python train.py --arch="unet" --model="text-conditioned image flow-matching model" --dataset="simulated fluorescence microscopy of cells" --train_examples=195000 --image_size=32 --horizontal_flip=false --conditioning="text" --objective="flow_matching" --cond_dim=256 --tokenizer="word" --vocab_size=42 --text_encoder_width=192 --text_encoder_layers=6 --text_encoder_norm="layernorm" --text_encoder_norm_position="pre" --text_encoder_activation="swiglu" --text_encoder_mlp_ratio=2 --text_encoder_head_dim=32 --text_encoder_fused_qkv=true --text_encoder_bias="qkv" --text_encoder_qk_norm=false --text_encoder_layer_scale_init=0.01 --text_encoder_parallel_block=false --text_encoder_dropout=0.1 --text_encoder_inner_norm=false --text_encoder_positions="learned" --cond_dropout=0.1 --logit_normal_time=false --norm="groupnorm" --hidden_act="relu" --weight_standardization=false --widths=[64, 64, 128, 256] --blocks_per_level=3 --scale_shift_norm=false --attention=true --upsampling="pixel_shuffle" --init="orthogonal" --residual_init="zero_last" --optimizer="soap" --beta2=0.99 --learning_rate=0.0018 --beta1=0.9 --shampoo_beta=0.95 --eps=1e-08 --precondition_frequency=25 --max_precond_dim=1024 --one_sided=true --adamw_lr_other_params=0.0017 --max_steps=5600 --batch_size=128 --epochs=3.7 --lr_schedule="cosine" --final_lr_fraction=0.05 --warmup_steps=560 --weight_decay=0.3 --adamw_weight_decay_other_params=0.01
Rows from block 11 of the denoiser, named by matrix and row number. Each number is 128 + 24 x the weight over the matrix's rms, rounded and kept within 0 to 255. All counts start at 0. Numbers have three digits each.
# q: cross-attention query (model.mid.1.cross_attn.q.weight, 256x256), inputs 0-63
q.16:126125105153142096082111131123095169149145112132143147103084128144105125119175124126115132146115115130075157149074147153156139131133112158131111121168115176130109140101142153148163181135159100
q.17:145129126099155155136160106095116103137101128089115158147109107119161090127120165163154086129153123116151139159111109141128170154107105134153116094131091133087133130123117121135126136123147153
q.18:084111127097210180135128140105125097109139136162152141066136159162119087113129141137115106162124119115088142104083098180163140131131096145102108115107099150085143137075145173149118147097138115
q.19:175126112090118126139150104149143101131093129093108130148092152081164122138118148147123160151151137112157101115157086088139110150115111113131152143142127100156134108124138089143106126158135172
q.20:149132110121144098132139121099125158157134139110138106148114103124143143130157136091127118115120117139102150118120130124152142167130114150165144155118114117137090139118083123138117115157099108
q.21:080130124159076075106111159155106153140132120114136172140167132141115192107141109105125127106106156167117103165094142153126117116160143114092105153203147144169175123121114127157168143125155141
q.22:140105135147164128125106150112123141132138099118122192129135133168136125147145123118156125139126126139120128136149114149133115140125130136117128083146136138134117155110116123121146126079106110
q.23:115096136061100168153145113096152113072112128202085119089104167151115119140097143179147139109155125096147084132135122089091128171093139070101173141129084103086138121116161123106107111133142115
q.24:106128161134062132102101165205137110129077152089124140124122162115140131129114070130105149110101152122163110138122131128091163045114149093084171181163210095134098105122102072086141084113112110
q.25:112171105189146119092107180155105143112158171108160111095152117135091154108125085059074142090083165167118115114103200137131104100180117129118099138149148161162132119120141131093161151115125082
q.26:165140127110071090132141079113167137185119108064130134193106120106163132144131169137137119181145128160116136157149130121137166157113116130156170135123145118094108143157105101139090113191151152
q.27:147134121111151160149170118130115090105127117184112158096142139159123101143140129123127161068125137111132087111141122114097082133121133167129158172074085131127102142165132143132115099114148132
q.28:137126101102119161095152120133167135156140153084097142193146111083147112123113122138160105124160132137167110105187113112106157120130124122157135111107149106095092102155077096117096110214123162
q.29:162177115129112093124138143105112124077132114131166092162126151111137154136147112118153143118121113157136170140092126155078159130111120130108149161175152138161115146109114130143146108149084128
q.30:129130124116153145157177126056124088149104099140104115110113086123102096139120153175136098122181133102116151125143109127179094158138159171147137115114056131079140110155178142142134184059184161
q.31:187109141115170087139174097110117115150156128111109148129085092153102119162165196144139134110182132128095157126124168079190117172114124180185098143090042137074178153171189154154146163111163149
q.32:138071148090071098099120137138193133140123127051069161204096122123166158145139123116107149172147117098153125088170128087090153140115091096159142146104113067131108150149072087177111122205147132
q.33:135150144155186117130108095056110115072168114158172073034173150155116127173136117117109105112122126139081128167075147159127079129135115157099088146138115158141153167094171165105139157127118068
q.34:140144135139108148148099143145113166156113115117122114148136131139147134130119106106132125096118156131125080113115160127103128135118150078111138102112135135126155114156093101130152095132137129
q.35:125124136126187142123146110116106119109125151132068147148121140145117105112080096111159147109135136153162123156151108110112131126151146105098139113146112131132140092129124108125119113072145131
q.36:109105131109126119104112128106154140135139125144128078121142170106140139139144099124119153152124120124167126115107096112084110166114096125113105104105115151126121148121105110168125129157123108
q.37:124135126128167093114150108146111115112177103097139073082094156152141145119161140103099113167082152127117137143138136137152136148133110162134094127146122167119104128121166152137134163075148109
q.38:111158121150104156111110122132098160153113113154133142085111112127098142113174143128127112139100131135100125171070144151146119129136147123104098105134139152126140127089156118126138144144137117
q.39:122074108086140112127129110119178111205150161127179102146145142173122110115067112103133131083154109133114112078154133036108119129106132197160120163094123106113120138196119147116114103138162128
q.40:159125134101151144103146103156176080144109155155122133117160161132116063137121127140158204147144158120202064061169083054132137140089130105149169134079084094110129104169130102101105095135157172
q.41:081110121160168088127121153089129102120128139138136092096147130127106129147139131108105068159113162135116152174128102173147112139143116164140087109174100140138126134105122173158139165097164122
q.42:124167115164114093084133140138116207151144115144139117138113118136081170090151131079101070075105145159091154111114167174132101132152112158127082103126104156090154121155121181151181163135152115
q.43:125153140130188150114114113078134102057119135171130129086125154181103126113089146150123124138127138140159100126105142128138097132114143129100115116155129140155154116095146134147153142085141128
q.44:124095166127083110143131101118138132142121108130151128186132122151132121122152188130165127127130142140113121185134094142141169167138143129152148124143098115102118112125124114163117142148125168
q.45:125128140100111079146155112111168110086109116142122120113148159166165103155148104141132115131126128120168139144105117114095143194113075096116146134150123126168148163100139087140114095128108130
q.46:107124110141114142124117133167104153136133139141139124110105123163097169118158095064051122106097146149114136143128156133120113130133123131116092166114146153147135118132115130135151168171096080
q.47:116136117122127109110103101138107143154142097097131091179107089126147157129164137141139113143128135112082128136135138150124168152123124094121133097183116143094130148116129105134128159163109132
q.48:073131119173121120110115166104073146117144128125122125131100090077094174118147111129095087157113141158083163174102182187134151123165093164134097142139171148111119118109108157165184202153154109
q.49:101110150161130117114125161129134152129096126127130141129163107157111138142141109129128104112118125124124109146133146132122120100149144148112125121138105135089133102126121175099136138131170129
q.50:100112143111174206169106107132138058079110149168165129000140204143121117099076122184106158172144138115151040133169078139156073078127177145111113177101132129175193070138187143101111128104173171
q.51:138182107131129115122112130115106147140111133110119115147133092094113149116155152136158092173128143148107110123100138137133129103143143139141128087131143131134105127115149148134157121123140159
q.52:174130125113135132121126146136097110129095131075103152102122119101121100125125135128133188100118119090136134112145131081155135104116151123152160146129159117156108114160132117083128105142087131
q.53:108151132114095132122105145126107152115106125168072118147124162120162143111143109155107152126175106102145118105143110117081102150148113083116116099112125110126133157111106074150134122176094121
q.54:096162149158137150113107183119100129023136167140147100066099160142116149128125114160088124133092117093194146128103125163104127129134111121106130154169136109127128102144170152120122151088139088
q.55:139136125125130118141133111113134137142112130144151141194145123144120092121146152133151125112152150138123105110119121135133126141120110159125118095123108148148148148136136116149108132076126137
q.56:076169088117140189126115115109126148099130135174116163155139135091113139135114118150153120129146121111157139125087093125115112170159093134114110090114132159099127129109100164163162147162135111
q.57:117096141072143127178156105100166121103107147097144065159090133127158109154115168142172100182153115146121116120166090118074182160088106132129156101138123092133085148112147124149091111111129171
q.58:139122142126063099100118125106131183125114087107114135183114083115154142152162135085114121132116120182129132134093122137108152148147105134109156111154141111126104163112123119122117137121125129
q.59:066119097149139087085097153092088138138187081175156163107114137147076192116167109109093109121091137141115147137097129163136078143168095178143049086121125184089137131113133154169168153169142085
q.60:145112120115100078088113127123158145190184120149113135175127115137129136163165177127116115154164134141129107126168113102139164172150157130179160134134084120089138119157065118114140130172163164
q.61:110112141181067133101072189130099193090112101104125104178081090086132183095206119111069075138114156150102145213104164160113174108137105116092112117179152145128116140093096105139145152117096100
q.62:115121187109148145143155117096149094073116133115122172110160158150139095140133115160146111161145107112105157089149130133104110129123125137113114078139129126117139129109164142113124140115154139
q.63:137086124140107109159115147099092157079115093126141101112116118132148191124194150140086083134102142110104179178108141184157145133136137143090126121166132122148149134076149122134123156098119113
q.64:123146116157123129145121138149134144154117145093138117161162126118112114154091130161150148136126117161123124130126129142104170063147122121124153143196134112141076089165117134125104104106125116
q.65:127143129108137140140148133104117118067119113140133145133162124106116135134123108109152134099138137117106114127165150110126099132145138141138125100146082141145135158124131151122135116143144123
q.66:159121156108115092145135090114131116137132108131105151122094123134144145158145149157100144144141097119140124118131140118143116115133119130160120175096109131108180142151178132123100133122140130
q.67:120155135133123113145132136134113140123137113101123143134127109121124154130144124092134131108131125155123148148158129140101129125126127147137126106149147135148136129124136144119138120110147132
q.68:141118153138139155110137140134116125172085124122131189134115076167127117145146176116142081114154131133089117121152110142144156115135121147150111115138131124090138134134149143114139120132163148
q.69:153082130120121144118119125072157145107137046138082121138123141088167151139181166145128069196155099131082106165185101132129119176117086097123136083093122114132199206061143087186120138161146141
q.70:121131133155110149155148093149117094126088107133139153069106121132128125113105143171119119137129115097127139145107143125153111090107156129091143112141099138148177131142206127096119125118128146
q.71:097148155162088134119130142124103146128108114061145130165132115099158176125145113168125134167125139114137125149101145165115193097129130100103146123216170146107110103130113078109134098145105126
q.72:110099136128118165109128111105126118133129115112131090144107111156121146109160153151135128143154158124149101111116089094144105131123131081129137092116130106124140131104135085129113150178117148
q.73:106124107120142180119101142086127146125136137211123148113163142116120131112132091105151156131102126133110111095133109121128084176154085154121106106091079149144125143122119124161132147149090098
q.74:144074148109142150169152112124115106191140088176167122086058116154125149131144169163115118112127129097122117127131125102181114104098128154156094147098058152079164161179196085159111178113173140
q.75:126108151102095112132089151165161137160111118119053166162143179081126144105130119121139134160124142168180099127145121093107138149102089073121159113099142127135128110121081103090135097151131125
q.76:112177132112127148117142135137112104091077101127130112094143148116128120112112099123109131105110114108112100133166134125104100106120135113072164141096124116160147107130143088146111099113070129
q.77:092106122090142132109112138123142134177144167123084133170120133100117136126121108132143136150145118121136107112165096145099122135118113149129100125120137133122106143122094141094116113166160142
q.78:116095198154098149153161150136086120071099128108134158054100142160170144129121127164102143163098147128145162171061132171157165072116159118089149136177144119162151123117202150111142130070106098
q.79:111151100101119127108135138129142165149116138160118102150139118154130133112118127128138108132130142096128136072149118092110129130132102130158112108085093124143126124177100125134135129138151126
q.80:130136113100152142115133145134152101152148138104119173149172148128137085109085097126127145100141105124134080099154120120103121149131122135131133128100123107128093142151088128090097126128126127
q.81:142134101132125118100132118137126170212147135146122094135153108164086110118117106150167119111137183136136142108132148100110120146148124133146127097108118112097109138143102150112127126138141125
q.82:136111092150116096081115115107119136128172102125103127166137140092106139157127106114075123120116133143127128102174143161101123127147123147143114118137108131096126147139118154105164117154141132
q.83:144142127101135092169152076099169096132109138132140118138113142138142091162108185155143117114182132092122118119130113082134151172106130120140158161106090079084132161135143108135082108131162138
q.84:150111113097126116129136079130162084190127143126101122140105117119154093164119147147144128137167124111155127119160128086141128192117079159157132144097114099093109151163126140160115119145154138
q.85:123113168124107141148165134159101112166062121118131120092092100158134084128135137146121097128131131122083125149107097140170158122098166111122163178148118107100084124149165112154100114091128133
q.86:099098122131126140121119140115123114132142121157141130117103110144112141111159126130110114140137138106144180145114116170135127130129118160099108133116117142094137145100162149140134162113131117
q.87:130158108153097108114127164138075211130117115098125139182169091078150131103163100093125139125100111160056148163090165189080153108137130125091119091168166138119130129106096136127139133139117117
q.88:153132124084091145147143104114180135127092118099116107141047096119141121116124183146134106166181135106146116124131115095125209128083144118168161143107108079120116115171130059145091126138142175
q.89:102141108170132155094089154136131183147161153118122090133155096113137160108140094100151118134101147151100148137136164150091139087131118148131104137140120122108113102124074114107147136120104110
q.90:133116114120078104127152132128140152116112109113090183180105128099159133130140128146133106156150124120132114158152149142120165161113093061097148101166145122129140127101122079104133118166134142
q.91:153098166111145105159103129141147118139136108127150147142156132149128147174098141120131161109149134150131072119105181124153118128122130129147117127122105134115130157161106085131134119145108142
q.92:148088119104133125137131106128149105150121146118103102103110129117149118112120143127131115147106117107099127119139104129125168124114140122159156149082135129140118113139114089144082117105113149
q.93:100121119107170135118128133103130158159166132178117122150100113079111134128156169105088099161141127154110103139127108146157120153181090157143087121109096163094147153117160141180124143137169139
q.94:077148109151110146107084167128135130072156136135147101120151188106129093113099097120104147136112133148129123146166142138095081136147155102095147130146154125160134117099099118101124124119067099
q.95:114136126146084108154153125127143114123110148102120096141111149088154119148114116109114095151153116115122119158112140161117125131119125107097134148164161120149126131133113129122104095109144138
q.96:156168145127137146128159127180154101150105176123109106151143132139123093138079118125163154101150116119144089084145153067106161106115140116168178165135164102137126104141116110113114073142099122
q.97:141172104099111122143172095158133163180126116062136122160092096104103102088109169090141110099175153144101113121149131113140164112130188122166157155134128098108123113177106102110115084146161158
q.98:129109129138143125116103101117112144128125106171120150092112122144119188121168140127110057154140116127108168163091117160157101136163105146111081093121112164153117129100172198135146138126138133
q.99:099102084150087132128149153111107144135124116121131093136129125091104132129149124101099095119121127145106120137127144143130133137157107147153131106102134161117126125110121111145135160140139147
q.100:117144091142078110085104151125072193141144123137120128106087096114095191110168110121101092076110172166121117145113177156173123118189151141147126147152128133101098088149137154174180188135138131